Weights of a small image classifier: layers 12.
Rows from block 6, named by matrix and row number. Rows with one number belong to one neuron. Each number is 500 + 25 x the weight over its row's rms, rounded and kept within 0 to 999. All counts start at 0. Numbers have three digits each. After the name is the row's rms in percent of the matrix's.
# fc1: MLP up (model.blocks.6.mlp.fc1.weight, 768x256), inputs 0-127
# fc2: MLP down (model.blocks.6.mlp.fc2.weight, 256x768, transposed), outputs 0-127
fc1.424 082:526537490471555523514483526528473479519453490513545506526505498509514481530444510470560528511467444516457502486508478484496490506448514494515536481454503504512469486489499544515510461481542474508483555490504521523516488516516488495469487451464489489519511507490452476529489452483500475502525497487508489488497469459543533536508508540488503431472530453491519523456534487466486498523516
fc2.424 078:515473475536460464492500486475520478523504517446544530484490502509502492446511496529436491509518535535495525500501513516502515496494484524446467479496497509501539504514500492502478522499459498476503452502507478466469462460520509492541511517508565511497507527571546512482512526480485502502514470478496523514483530531490466485496508474505487486473484562488475503496509491502516513476520
fc1.425 064:488543481473519512504501516525483473533491508531466501493476484527461493534457473463531510472505512505509474525492481502524488499499555504475500503479488454478499481460494528495467469484521501492491525536491487493491513524506484475518466521483457492547483523500424480520471469509512504483535467466536499463513507480520502532501521503547549492508552493556518506519541516471498476487469
fc2.425 117:506482508505470504522504484500516509500493489496505485535538501493516513521503499518507499522508482477480527479501503488470502480526479490495508511488500513498522480491507476493498530512522517504531488487522500480517476498513491516492511492480499493496489518504520491514508499499491495497470543508472516498497501517499527493500503495492497495506481518492501499498481495487484485519500
fc1.426 081:546512496506515474498511536525505484493518514515456485476516500524470488544478499475529523485515484502519520507486495537521479522532535503486496504477453476481491466480482537492522462483509451472507524526542468507498515527507499505517478515477437507527458521503476482513509499468499506471556455494518537491541501473514504508477501485483532487474516456521494492512473494459490501481485
fc2.426 077:488496515500511510509532496473532512508509479494506503511530526470526518480499512505507497510519485486511520486501500497474516477507482487505489499503510502520516498497478477488482537506484528500503492496474502511490478475513498503495500473483537512493497543499507493507519486493472505525449550508488510475489508533520522485527503534464494492500480507488493505491479478517497491516513
fc1.427 085:536486488456498504529487552518502504518546484504481481491495510498486487558467486490564495480479500497482498518486469507514500517525535497489483490474468497481515491490484553496504441490527449490517521528535485492500504535494498519530458512480472513537452501506483486512487495470521516463569485476516532496527476469503502484484488518500545494485505456508483501513473474479512509467486
fc2.427 086:514482507516525495512514484497535511520512478488504489513539508495517512472495524502511515506527486472502516482510515491478504481503473491502498481506514512492521503499486463504478525515497519501505509500483523508490475497518484514491503490493510490476495540500513492510520502507484524523469538524481518478488508525507502485515507519478487494493471516511503507499476483502493491518501
fc1.428 083:522509497440533500507481545527480492497481443502537513528506513477515500530469532496549511521487449533481485507521477515505471508495500518539530505476468474458470476513509559498497455492564442505506531494536533517505505529513487491498481455466489546524510497487450484519488474498498507484514491485547495496498484482514505523522479531486506429498534453475500504496529478504513522539530
fc2.428 104:500468497523463484498505468462506487519516497437542495492511502478521484449519502519436517528526515512471528474490517490471522474494485498467474472487516527485549502512469476502494534492458519470480461495502493473481466478505501488511496504497564507495509503532537497493519526504500506488481527488493529497489509529483495491483509487501469521485490522535477519504473490498490518482509
fc1.429 043:518529485550499527492497462489523533505504524485491498489522475498448502479519550514470467513507514479512466460492483485470521498465515492476502498544480503509494515511478491473446574515489527473530459533450508519477509451483471495501520502499560501500506460526539483496483510490486481556494523499479540501525549549494529482512513503477476534514469508490529488516540529484490491464498
fc2.429 061:438500510470525438546467512500502496502470485529477498532484486511536520512510511475526505467475443526492554494499495498503496497519499507505531526480507489511478489477527474507540439485492467526489500517496542498521518530511519551484521472530472496513526492501523517486528492498518487480487457514515506484502462476480514512473489470503524433491529479477489456522468471547516491545518
fc1.430 175:497473496505489482475517500487546500485518472496468513508495515503506493471572502488514507490499534468483513490501488522512508490530456508533510477538514496458519504486517474494522523453467506488495490433520464464516477495454501494516519527480502545481505494479541536498541519520487559546458567514484486499486490523497485486492507461516470531490473522509491512529481506551516504558502
fc2.430 130:509530515491504471523511521496470524475494437522522500541510478503504504509512506490525518478504479501515509507513484474488486505507500517530497483503509513535490484529491505516519516485509501530500470453511521519508523554519506465499502467502528536509511486499496508476482465499518498498470490508490492515506505515489527492517490485512521502526512470495492482510526518477492518486529
fc1.431 054:554476485490545510517476528499469486527506498505479463477484489486479501558486508480549490480474518504501521519492467536563500540514562483521510498482448465459522473494520524510505463487492456478519488521501494493504491510498524500507491517503459532514469517481491504492492463482513498464532492473523529509493462433511496504490483500516530501492535470523476503500446467461470511487478
fc2.431 104:503503503524494513485532490472522513499502501486535489523538522481509514466507523516478515513527484465497505479513498504466520484518485501493494486512508516502525493497467478484492541521498524509511512486502507509495462504509503493511506503490544504480487517501512497505514498510474501525463561503494517484487519541513507496522496527482482501493457504496493504504480476504491513515508
fc1.432 075:495538512483528504532488527510470494517502489530469504499497479509476471536456468456517488467485517516508484484528455513514505513529516521466475504496463476516502488475517528506512468473518499503487503521505533495485521520497492473516459486487454502540479487501455486497457493530511510481534479476506517516530509488487534517479510502504541475510533498517514498515527500477475481463503
fc2.432 110:517485500514481515514502495492524503505499483493504489527529494498503507524490506518514509529502473483495525482505500496477508469524482493508509501496512516485519489501506482496504522516521515492524510486514502492507471506507495515488512494488514487495497514497511507510511494483489498497479532515473517498502488515505505495498503503493494510509479522509506512496499485487498498528498
fc1.433 082:532500502449533531485499545526484487490477503477520514520505513512479486524453527506555487491498421504477499504512499512511500508515527494492541464436496487487487486500475546509507454479561475507475545496513509514499463528507471481492499464487498483535476524497476478518494482463483521497510511489534526479509461465507507533554480531489520456463522462493525494483498468507492534529514
fc2.433 044:471469487518468461513522485459510492521498493487522506484476509482499471466550504501470470538494551559488522480494495497514491516483472505476453517499527511469513522497503480508477522496484468449482464523483510492470535464479519516502498517493540506507519515515511477478488505513505494486525460483486476507486493511496493482473535471503509502487531528479464474504499528503516481456487
fc1.434 098:498490513504497470519524481465514502490514462501483517509498525475526491478555524498488479524499543467482492511486495537527516476516457502546506543559525503484494500536522471485508521474494492489518490446500461467522499483478481486543540527526518538476497472467547503480531507541511537535474514560490446535513516535499482471471500452538484521535454560486497503506488492518511472503483
fc2.434 090:511532529477499482534489504529469494480497443512457493516505472513485509539470462482562533471507457494511506507517482487505482489476516510547504491502479508519464482505494495522518484487535507552481503475502512513511514531552505467475483472487480515521523467489515514507485462501525501479474490490490520511499490488487501501521478492505520496522509477505514483495536523493484535507508
fc1.435 140:497480502520502492469533490477551498487523502475472526513498520510497498479572497500498491486515530468493512497488509507508520492531465500535513491525526483466541492507507463509519538463448526499502494436516476490506485472436497512516527522502506536466503507488540545511531532518479549550469564523476490492483512520505488478488489471520468529484460536526483513525492529532513487545501
fc2.435 128:503520518510508482511497521501464494477497474521506503517502489501516493514499501488517509491484498509515486501513491503498494505505499513530501498507493503523485497513496519506525483483508500515481478472484500519513516526501515483500492492492513514511510470499494507493479474509511508497490476502519485505498500496493498503514492493514509486512523487484500478510518514490509520489515
fc1.436 067:511545532477512487510507501502455479508502485527480531487494471488501474523453459479507500500487509502496497514534492501515504490485492494495494520498492499508490479500479509504494465460515473496457490544478505482506523530500505479499487513497488512539503498468451496485432429518515498496543492455540493495510495475502515542455487507519547484509550498515511510540553480473485489483498
fc2.436 089:521487498515482511516505506488518492495509475495511486527524483491505509530492505515513501520519480473494502491501504502480506474509490501507511503489502507491512495493509474499500515513516516504528517470512499485510470509519492494493510500485507462492492520491520502510525495492501503516471533523478511493500495520513519489500519516491488509498469513491496512497504502492498494530503
fc1.437 105:491472507537476467450518480479556504482516501469473513504491507510481500465576503512480522489522546468511497487483506520497487503520471508525518490528501504485530501495503458504529528470453525486519479451525475477508476471452510510493539535502497522458511501498540530502524540506474539520460561519473498485493507532505470484513521475509461534491431531510497503510471500556493469516507
fc2.437 118:490527522509521476494501533493469492491497490523504497506501493493526500509496492491506501504487512521515493497515479497500493514495500508532489495514510497530469510516499519495522481488503492510468480477488502524503531526484516479502476502503504527504507463500491514489478472510506505504492482506524486500495506488490495505506480496513501470514527497496494482513518512486508520485514
fc1.438 086:469549509527472501505509478456481480502513492516491486483468485499529477529470465493471498513498540520509496521515485441508496489513481520496456535510486511513473521506512492513533511509463529491467488501509521489506515464488532499527444512506506499502532508499490492491429521533516510489477530464531495506496500525434472476463551492491498512520479551506532446553547522505512469477478
fc2.438 088:513500490503477506518492508486510494489493479498507488529534508501502501514497489521528495504491498471507541500498498482466513472540473499497493505505514513490498490514499479485505510519525519500514510474544496470495469518513483489498527493493506484498480505478510506515515494496490509513470538521480515508500498519506504498498516496487491508506483508497504543512499484482484497516497
fc1.439 117:481500513511483468474515495471516504491515479516494518513503506500544505484565501511471484506517568467493491483509481493524545487511462485522486508548545496498503505488512476501513520478471480488487462449515477486515489498486508498525542518504526521482514505496552529487511513513505548533473528497471477524499497535496481473461497432512484508501467550505487483551508520549502494502510
fc2.439 107:524520522477499525538488505517486482478511464525494512533494449540480485537486476469567504502491461468495497518522511507514477470510519492524515506513494522523463490506508509513527486501531489529497512492513482525522493547528466478500510488472485508517485495460499502518498475510532510490507485525504506494532489478515472510515487495521511506511522483500499475493522500483489481533493
fc1.440 062:530486496449563492498513529537523485509484482506498510521484502490478487542459519486556490483482452512483493488508491525515501528500503475521530466464487451481468464495492542532515459454528455516518555504521509496511500533525469503479482476477476504510482524464465499501505454475496509470514498495541525469501461475495512549522501528516491465487545463510506526489519459494503512533508
fc2.440 070:487487500550468478487513493468520515501506518471560503472506535483504471432541515516426524511537540546517504484517484499469498494488458504472458472495522526504526514497446473496474532509467503478481449493488488487476469483484512483547481496509547521470486505514525502471506515516480488504508504468492516494468520543483515464498521469511478528492467528498477502501495500502515510463511
fc1.441 047:453510511505512512487508510458478458523460502520487501487506496479539493482502514465523518490467542526539499520552486478528516539510474535499475518514477518515484529491488508521518475494438516472481495511512499496502527528490526466495498486536467532558518520517477496489527499479493512510509523487527535523486518501469492443469506445442469468496527492483503488576505529520505502457458
fc2.441 067:543499498515479517510499494500517501512498487460510495510532518490503526520484509516514495519520483455497514505513501493478506468516493474506494515489497508499508493505520475488497509497513507510501510504515499481514455489532483496499505505489500478507480516499502505526511494495511531502471538531474525507505505533499500495521510496471496484500469522489505507503503504496496510535503
fc1.442 049:537486494484499506480520518544475469461501471506494496486542539517526468508474480512545498518472492517453473497529484522503477506488464490482526490466454479478485514518518511478501506477501472485500535512511501499530508517526467490494476480453473478523524518479501486474490435507509526498502489504506490462486477485524514563534460490519521489517527446482486499465526458486511547552501
fc2.442 040:502519458515502486487558505462521489505457500461509466478487516472510477452499520483487495498499527511506488502471480521529489505497473504520490480516555484489496518489462512515507489508489490476498450496488480511428468506489497483532505490529527504461513498473510470477487499491516482508501482489509503512491508507474484496474530532550480511472494521499474467547504486481536512482477
fc1.443 103:505476493542481470467519463502551510505518511463484513497487509511473516464566504523494520499532524482506491493471503503488518502521470503508529491522514496477531502494515462512495529490461553486514499469525498490491470454466499526499532529511500529476523511487547524536559547506486537545454548520482493506483520524505482465513513476528467513501443522495494500502463533554517478530516
fc2.443 106:494529524522507477491488529492469501491486491510495503502500502493519499503496495497502486509498521519521477505510495488501490522492502503536498498504500508534484511512493499495511475503498500513471469492481505501491529524491531484500480508501501526501505458501501505492467479499509503510502480505522490508497506489472507500490476497496506482509519492490496492512514511495502507474510
fc1.444 054:518438508457498528522469529506520503463542486517440488494441467515477486528476494500520493500498498496518525529494507507559479511514565503502494498504461479460489488498498510492531481484500489493526488516543470484509504524480496516499490506519448527515468512490497441543521481489545501469516468507498508495483488438517499499471492496557499503481515472521500511464483470497488497525472
fc2.444 060:494501513532508534502557509457557526541531514530515503506534533499506504470511508490503509478516509436509489482508502489461501481494496493495493492529502480483533465492471465510478529505500524486487541481487526515498462501510491471490497501502551507474451525473501506521506499510492482531471560496480501499498504521526503493533509537489495490505471525499490511529489494507479481516491
fc1.445 088:541490492452511524495493538503506478509544507506471483497473515497472494538464493496542506487501496485483497516495487542537507514526514480489495512460467482474496493489501547495516460471513441476538532517529449502490515542484530524493478514480459520530475496498481490511509506476513505491558477488523531496506495458552492501493501493524521493468514461502488517513474488479503505471486
fc2.445 065:491478499518495500494512499485543517517523494491522503496559505480516499461511512519494509511523483462529503478494497472473494482498481486497478482515511506501513480491487462480487536511475527498501501483480507524511478496520510487484504497476534497480476546487504489515516492488491490536470567500498515471485514543521494501537502517470488478479477512502483492501474492511476510512496
fc1.446 058:517543501466530501521523500529490500487470468525513525517517492481501491519457473496546511492489460532474523480548460517507520520494488478509528480459485503497489479503485544505526441488564462506491511459509490481508479532525474478472483478477506516531515506472469499529486494490528538485500528503515517484502505468544515531526491511493539452497523479488513513519527461495481520539513
fc2.446 035:511496493533463488445528523473503458501524514484490537457483502505517475473522510492465546560520564487510490496469506540522514513474473545535484462489513514470515518480490463494486548530488499484526462509532487490490508505476484483498535509499515491472498484524477499488524484500508491475531498520530504511486485516501442487527504491523456497499526508475487447500512523495490466457498
fc1.447 088:495498535540478493474525468498525507495498502478494523503484515504481537441575497521480504505535513490513495499490525516480514490504466490520515515531511503519505497485503450497488542499477554505513465478498493492494471440475525526492540529533533523441530503505527522519540528493487499499448554497485485494505517553507464500507510480506466528507453556483506497471491522527520477514496
fc2.447 125:490523511499521484497492527500481494500501505501489499484479492511512496510488489485525488500482515520512475513502505502516511503499515508522490507513492497514485498502515517500530477506492484503469490503486498508494532516488509502507481506510501518508505473496488504491476486493517499497518459506515486500500497475486488516496489491508500483495531498495484488511507508490507504489515
fc1.449 131:481512531518493479493519471468491486500506486521501528515521514484565509489552493487469487505507564479512482480512443479529545473497449497518485516545538505512512490516516461493506501473456517495496477451496492488508491494492529467511524509509522519465519514493539540463501511523520549535471537501463473535495496522479487487461488452512491511497490558498499484552529526532490496492508
fc2.449 098:523521487492500503526493495526485473473489447521481507533492455558492485530486472484575512505498427449487498521527514514520506461523518495535523515504490515499484506508508503517531487487550492519503516498511478511526499535548466495508513504465487505515489503475492501528512491485535500466508471505514486490529489479505464516514504489532513511508511497518503470501524504503508506515501
fc1.450 122:506501504536493518486541475488482482506499506449537499494492478489496519452520517534456499502516502447512479530524513485501528497481467483517518500501537544541499512480509481503488527540465565542462478474499524484517478454492494509493550493532525504453505532509516476525495509518460488493461538490499475530490515556475468482509539489526479503489453528483496479501489535494499479483507
fc2.450 098:501501502538509493494497494474483474517475507478505503480507479481512509479500485502454512514493524514508466507528498521492515525468492490507489478491511513523484516512478501501506476516498490520464488481508494493454512502493527484494499490506503517480496500506538525482496491514494505510490512485522501489478514503510489478490487468509500477496510501485496490519515519497486493461507
fc1.451 120:481464503519486486461531485493549481500521494463487527483488507504486502477573516527482515500521540467508498499495527509491520490522452510519519491513509504472532495509520459504493533484453540493500483453528479473509493446450515505506532525500499538450517514478533512548535544519487533522438562520497500495475503541500478503511487468504461515503445528487486484503477494544517480545511
fc2.451 094:487504515520517472486495514490468488503483495500513509505498488481518496493511485482487503503494516523516481504510484489499499517487497500536493482507506492533476512518504521489515478506501482518478466472494497500479522525476527480512485490512501530506503477516516508477477476508499510505500505511527477494488513515500506511505484490520500471508513494483498493517503513483488510475511
fc1.452 053:519516483439537516509518518540506495502472479520532521496512497519515503542469473495543488489493430517486510475544461511489495478510556457498502489474469499493494476505504491490484461470525475499489517508535508466523498542505448509502473496472512482533499531481467528523515445487498521473518514510493485463468463476534511563512492536502529467479499495527544544457501488481492538548516
fc2.452 039:469525499506489477488548516444507494514504491449507486491498495464482451476524519468487503526491558541489509484475469494506526506491482514508476496496525506496519508504479487517508504516470487486513472506504491525459501499449500516486505505513498525497478505499522475489494507491518498471486481479522513522471471492484495481467512486554469496508510522532482466556531542474521470439505
fc1.453 132:487463508516488484475522493487553508507535496492481513488503502504491504461583496503494512494511539479514505489475510503499496496533449509519523473525517496467521506490521464505504537480454529484505483451528466480503479466438492509478533533509494546461502512494534538513536538515488554537458566507472489481476487520491490489500507461509477528486447525509475512508467509546494503542507
fc2.453 113:487511510507515466487499518480469487498498478509524500509497490495521499510498484480498493497489505523516486500508485494502509505491495501527492490511499496538479513524501522496521472496498501511475480470479498520497527526489526480516475489512506530498509479488520510478479472505506503517479486514519506503491514501489503495513482485509495481507518490479487483528508517479503496488525
fc1.454 100:474540496496507483530493502539515498512504506540469472499497464526485485514460462467568510473489449538513485522542495517496488496528513492476475505493482467511485484447476516514479462475554511523488539527479527519477495538533495483519455493489437458553510494497439487501475457516501498478544465480512519483531511479513523540515512503509529503519550492526509487500506510488491502489502
fc2.454 105:514494497504474515532495497494516501499489481495515493532529493507500518511513510509501482517513480484491529476494502489477501478529479499514500509487505514494506493498511487479502515514525525483519508491532504479518465511511485496500510492496523500498491513486520488515517494490498494494479528504474503501495493521508513497496512507484491516506482519511498514495487484485497487520496
fc1.455 114:486480517546500536459528457521529490502510507456505512481477508492477521440551481517474517495541504470497498499496542488504560493471449485505515500522527505515510524458498477495486536508458543542486504490510506490495489477475496504491578503504502533476501523499533509536522540517467519498453540482488460526470502544487474464503511476518476505491441525504489485534501536526527492516503
fc2.455 091:481507517510507500497494511483467491506485509481500523486511481490521498484496484484487510522491525519509463500514505521493505515486501505508495486491496499515472518513511517482513480508496506503468495484495496502487513508484529490504479494523497515495501485506496521498495482503510496520500498510520499496485506495504497495489486476509507484503512498497490502531519504498489497478503
fc1.456 115:501513494531482516485522465492509479488497506445496499493484489495473518460539510523456486488511518453507499537492529501500538503468463474507511485480530536533509521509507464498490528528433557517486500492523512490500500445479507522508555497526519530469500538498547495511529540518480490477438527492482466528477515538502459482527521488498469488495454524485502458504483520509511458515488
fc2.456 091:502515533524516496486483510489471482501482516487513513495497494473520509477497495500470506511495525534512468496521497504491513513470503485514494502511494489515496514521500509500497488516491506525477483488496495494477526507483544480489495491518511522498506481506489517485492480495496512510495492496513495484473508496513505480491497485525492479504522496491481505520521507492488505480522
fc1.457 135:489473510521487475472526490483564508499513481483463511494501511505502495471573494504505496499512551466510506496497496517495509491537469515530505480534522494461538483513505465489524529455458519490508474444524465487501494487452506509511527522502496541479502500495546540507541540499487563547455559521482492505497495522506500486500510461513461533511452534515490500521476513550512503542503
fc2.457 130:495518515501516477503515525499467501477499465517512509522500480507506490509490501485517498489486485509513499506504485493505493496502502512536494498504497506531486501515502524513524499493512483522487491461484495521507527534500505481506496491491519525493511476483498507491489472510521499494504483500503487510496513500489507505517482503512520494506515481502500482509515518490497507488514
fc1.458 075:501483522527462478461525475483538524471530533470433525476496524503478497458568540529499531494537514473508482488475527518511493512502475478501501516531534514468521519495522480504499528498457523479513484481520488497481467472461479518501517546502495506487523526497549512503545534494474523527466509540501516501506492512516469485504491465518450536515439542511515525494457512553525468524488
fc2.458 098:490535522498494470522489533514456510486491461526498478512503482497515516526503504478516495494500488520517496501501486476500496509510500522535490508502481502535483495512491523489528498497520495502490486478501521506507526534495512499507490492510504532512503463504496513489485475499509498498493475504507480521496515497481521506505488487518508500510524478494496486523515510483505514470512
fc1.459 096:506539487476491494506497514509483507514511484548465486514482483504482472525430454497542503484499471535503504487552479514503498473520544514466474510484445472508504514467493503491489466485546480510503520545521495481490494528521488499506447517479454465576482487505451486500470481524513492483569476472530509477520501483503531529480523519492527482503537496532513500501512475470509519493517
fc2.459 110:516506484498472508522498502492513496500498486498496493516526485505499505513497497509520505525505482490494521484494501497491507492544486495512514512497506513492499494502508481495507519514528509492516518487520509478520467517513484499495505499486505490493492511491518493514502489491506494489482535515481498504505501514520509494502504509496499517506490510508493514494494486489500491528504
fc1.460 139:487513499540484521487521477487500477484486512450533497492477502496501523464515511525446490525501524473509485527496515481513544507508465473512503497515547555539523505492496492496488526536450543532471498485503515486494474467491496494514543494524506499481497517526518481515505531525466482496469526492488470542481520525490481474496534485502477521491451521473517475503493520500501476450495
fc2.460 098:495497524526508491493494509486475490514480512491512509490517488480535497484508479505457500510503523506510478510521487518493526516471507492501488482484511511507489514513495509476505475514504512519474485474495498489478510489494521500500481483511514497481495472495536514474485489505497506519481503492518503494479496504510488483506504476519491478501507505491493496500509520501497511468517
fc1.461 094:515507493484499489522496516519484514515515493539460482496505499506482463509443477507523488475500475530501491487536494496514484497517532503476472503486473487512485502476478531484482475477562483513473540541495501498490479524488496495505446512479459472541491487496458484524464469522511484492548476475519512495524510478494540536484533519505548486510551483543516506479517492461505522464494
fc2.461 109:511489499502474515519502494498523500503502479491499497520524494496507507518507516515508502509505486482496531493490490497484512468529485497496504499489500513491505493498506484497512512515524514494516498492519500487521476518519483494494509498477514492491487513484517495510519495503497505494476540517473496503503495525507506494498507521490504513500480516506493507502492489493501489523489
fc1.462 101:480470509523470485483532486496535494495513505475461532497495501515500511463570505511500516500520531485498488518483520501513487483514457503516505512531523500476510511513503455507514523499458544494497458471516470479483483473454501507506527526509507524471512523491540511511546545522480525521458550513486476484508503532504487483524503465514464536503449537479497484514467515534510460521501
fc2.462 096:488516531504507471509487543495467503485491479505520501526509486482519506513489489495498499508509505523511491499509495495501500509489501514548483481503490509531482500513496511487515489486510494518469470474502506505496532528494530465501476489515509523498503455493511513485486455507519506510478492491499491516467507514476519504483476479511494478503515504501490495510520508488499512482521
fc1.463 149:485469513514480472472530499482551512498513481504471502502494506502509497477580505496512492489510535468488497488499490513517519493535452519523504476534514484468535489489501469491521531463464507491486485421514477481507485483457496504517529541498495530466501483489541536500543524516499549543453553525483497511489502510492485482494510470520473525498451538527494499530471509545499502556508
fc2.463 141:508522511490519487510499525506475508475497456516504504534498476510499492518508501477539507480501476504513507505509490497505484499509507523529502499506509507527483495517492508505524497484517490519487482462489489525512518536506504477509494483497512531506504484476504500483494472496515500493496481498501492515507507498493506500508495488507515506503519479498502474508524514485497506508512
fc1.464 042:481485516453498506507507546495535481483480507533504498477499470529540515507500498502532494487464483471476489495500538475520487476494508492562536508476485489529471490489497522477509458516526514529453542496501522493527480517508469487513482490464516490520510525477492507503489469530544544487529472460528513514507463480530494510502485517500528459524527486493515522447511443496494509500494
fc2.464 038:489511505508481476497542482538490484497512491527489505466467541475497479471489496493440502520511549518526494512482483539519512517510514563505496505514509463517489502497489543552499484479500501498512466507546446489486500489455481487531499492530486512503483538487487460506491496487524467499493485492509477498471492532481477493483511466539455510533526501529506497558522535468510487458473
fc1.465 121:521494500461511511524509529517543481480496518504491488483442493533474466515491519494567519500474451519484502502511513531533489503512531516500502500473496475481491485480495506492542468493544492509498517491478461507502506535503464523500505512487491491536503499467461501533525474466493528483570433546538517505530486424509451517502514530546497479479520489503501515462502488494511506561488
fc2.465 087:504493509510501504509506488458518502512504484497526501516552500486506513521490501517500512529498494490503512510509472473472515480516480505506491488514514509508516488499494490491494489507514511507497493479521504458505464516506499488518493478487523503500499511488504497505510496518498506519464534508496502511501490510512517506498507504470486497515486510504497524521512466505487512525515
fc1.466 182:482509505517504487496522493472497505498497482528503535519519521460574484524533504472479492486489548511496483483493440478550525507502468487523485533548542498506478491513522489493502511478455489490462477452496494504515501487501521490537536493485541522478518505493530523475487508502523532526471508491486481548501493500476493510459497467498486502512476555508508498583519509537515494518510
fc2.466 094:526511502484501507507491503517485467478484446522470505510471460546493483527479478492574498519511425433485498522526512526531503456540510504519513519500505528503494498509499500522521493481551503514517523486533483508540504521535459487496506485463496502510487494472486501519515489495520495474527458511506486498538491476513461505498514491537504511500510496531520459507509495490502512520493
fc1.467 105:471509514514498475501522478454511496491509489520495504509513504489539507471532478493459473492486559499506480464504468489523553490496463506532466536556543520505480499523509457499503520497459517498492487452501492496522478491491521484522509530524531520480511500467547509458517499506530524529479506503482454520487502510494483477436500456520495507523499568493484513558540512541490483492493
fc2.467 076:546527516480479512509459491539459468474497463523473524531499451548478515545461482504576516500511431460474499538520522504515490485507519472541518500471496514504472488517522503513513467503540493516506523484514500500519519517535489506477506483479472490500493499480491533535510497499525474491485500521516507481526498499521461520537494497516526499495495488507510476476496519494481519546494
fc1.468 086:489538518466513487521518548517487512509529491550480486500489496486467482512458461499528468477478495520503496459536482494517481489528525516478487500482474494498488503472483517512505464480563473504524532541495515509476487527495479483509445500485472488560497494503454493472474462512502494496550476482513516485513496463530529518477496501476547504510543476533487517505501475475484497445484
fc2.468 102:517494504516479516511495500490517495512497472489505483520532507503509508507505503513523504515521488487495523494504508502481517478522479481502502502479504531503511495495505484492500520521524521494511508479519496483510479515523488492488516501481511495495469511492530496515523485500498501515481533507478509489502494525506506501506513518489490508516484506505506507503490493495491502519506
fc1.469 118:494488522516491463500522483462512480494520497513480523516495500500547508492555480495471472501505568473498501480497460482518525478507463494539478503548560494482523506521495465485515520481464494500492472450515488487515500495486518489530536519524519536463503496474543526478512515521522539525450535510483460517501510521480480476453506450504472524492472548494486488550526518539509507493501
fc2.469 117:509523505484494521531493502516488488473496453513489510531503455534492509538486479472574509496506439463483496526536502495503491486506524494527509516498496513512464501512509506511513484486541495530494521482516487513513504542542477493491511482456491501511497495465498519521497475507529500464497492520501508504528477487505479506513503498514520508507524502506518474495527501488489511536500
fc1.470 144:497474498515492480478521491476548496487522478501469509514485506496519489482578506488515509507515545460488479499493497518516511493525465513539494472551534492480518488497506466481534512451464499495490486424529473486504482487465499509497527520486503534472500495489546538500544529512484561549465543514475477507479508521498491475480501460517467522493463520499496499537483512550503507538510
fc2.470 123:512515517494492476525493520508458506470490434513502498537516473511502499536503508479535497481494473503521518498515478496494487495493507514541502492497503510520468481520491510507515512486537488541495493461496497508533519544517491472489502476484509522511515477478511509491481471497531511488476486507482498527507508503483519499515486488514516499517509490501500486496527511474489517500516
fc1.471 114:483498513501482475508520471464511495488521477504486524513483514488540479474557485500490469538485562474491466489507475504531526487509461503520497525549549504477500486513516483502513531475472498499512484447506464478520487477501498489546533545518511546478495490463557509471516512510528535520472501526486428517497508531493469465456511440528477520514469538491481495524522507540491481490499
fc2.471 096:539507516477487505533480502522470489473486425504488528526537472506488505543472469501546523478506428483504507509522486499483502475491521487537510477496494506508479468523487494517506490491545506548503507477517503488521513550547497473465485463463482493516524469461511535526483467502518493492470532511486515502502480512496491532523474484510532488516518488512532505472527524472468524537504
fc1.472 085:548519464436547515528505548520514482492523473503474515514489503495456474526463512495557499459482447477491496499487514525510477521526525491475530500464477474479497502514497568500497458493531457507520523508510494515502483522507442505488479509492485480514493508468459484527505484477494506459515459490530515487503470471546514488512487519507511465475522455493523526474485460497504499507519
fc2.472 052:491465516534494461469534531465511528510506503471518500461496540470510487421522529496432536535507532586537527474525504497464505535473464512486462462481535506500533500510465470493497535520466519469470448496485525496505481480491525504494487496504536495489511501499530504480498508496465480535490502501499510498470530537482507479501505485486488500461478531506481471485497498511495489453506
fc1.473 108:492526504538510513467517453499530492494491538435498538494472501499488535447530488531474522478501512467491493513512518483486548499444462490487520499515516514523491531474504456525502547533450553535489506494502518491488489442506496519479550494517517484478515516511504494540521540494475482520485528477499473527478499516492482492526528498504477485495461543492481498515508524528517468494491
fc2.473 086:501499503520483487503474516485468492506474504490504507487511489491514519514499472493493497509499533532507474510506506510494523528479498479513484494487498502520488516513521506471518464509489486511482494503491504502493518499474527506506482502517512529509487477507509529507487494499512515491500479496513487510489496510496494500491494466493515485497535505480479500512534515478512496475523
fc1.474 123:498468520540485487462529485474551515494510498481480517491503515503496514469587503511498512498518519459502501507476510509499515498533471517521513486547530498470522502492514457494511532479465528488506483446528483480499479471452509520495538534511514518479506495506533532522538543513476544535456566517479489503490485536487493491504523471500454521505442533522498492515466513540502485534517
fc2.474 135:493523510495510475507501526501480497484488466522496506508493474508513496516498503473524495486501492510500490508508491499517486497504502520523498505510495502521486496516500520503522490490508489508482488486487497522504510526497500480504488495487509523507502479487505503492489476488515496486505469503513489500512511484489500505507491491517504497505524490498499481508518508480491512494502
fc1.475 077:485511512510473487505509464461510468483512510479492527490482489482523492474528493513454472504497572494524463521476491511528546535497452510500451542512523521486484493500514477476495513496450501484515482463543486514494494498481554485513519512539525503472495495487553493467507523487527506525482502518475471521484510504490471452454500457487480507507484538467494496554539539515524509436488
fc2.475 065:515481531488487515511459475535484477497480469497498524521533484530494537549496481509553515497516440453491511531536528489453502455479507459529514494487495519472490495501513500493499520524533512512525516487505508497530491496543492513489497466485486474509523523518513539530521512512504493487498520505491525454538486519511494526518473482481528493507488480494498493485510509504498536552504
fc1.477 123:505475521523480480455525490488553503488510501474489505495511496518499517456579503509500507502512544463516508502471502505501521492512462521512510486533531502477518497493500463495489531490443524478512490466544487495505501463456516514515553531492520537459518511504554540513525545518478550536450570524476491516473518520498481492509494461504452537489454529501493498534478517537520495530505
fc2.477 130:491524513498523488503502528495475482488492487508498515503487508493516494504489495489512490492485510513513482506514494495511492512492507505525498506501494491523477506504498512506522482497495488501479494478478490513504520530488511480500486504508511517500513480490489505494482483509513505502508480500515492500498509483484491510497488496513515482510520490505497487508519511491504509486511
fc1.478 060:487515510485498502504505508545511516557487503498532518499470457511491501547496488501532538472497468528467525469503483506505514484506475471518519457460508513500525459491487514501526495480524495501487520465514511536492530498493489474481484476460493497502513524500467515514488466493516514497518524482494507500487475476540509522575467511454545502475540477543488497452521463500473494568530
fc2.478 066:520504482540451477499515480460523487535499501465527489506502562461462461463486511502462464531502542508509502501480518507518499515512488558455494516494503500478497511489515493485432532482508493472510451526501493488473450503492502461525502530509529504486493501503477483502513477518496478498527489517518479531460514505491493474470521496522460518468516539482485534517534503500546530444487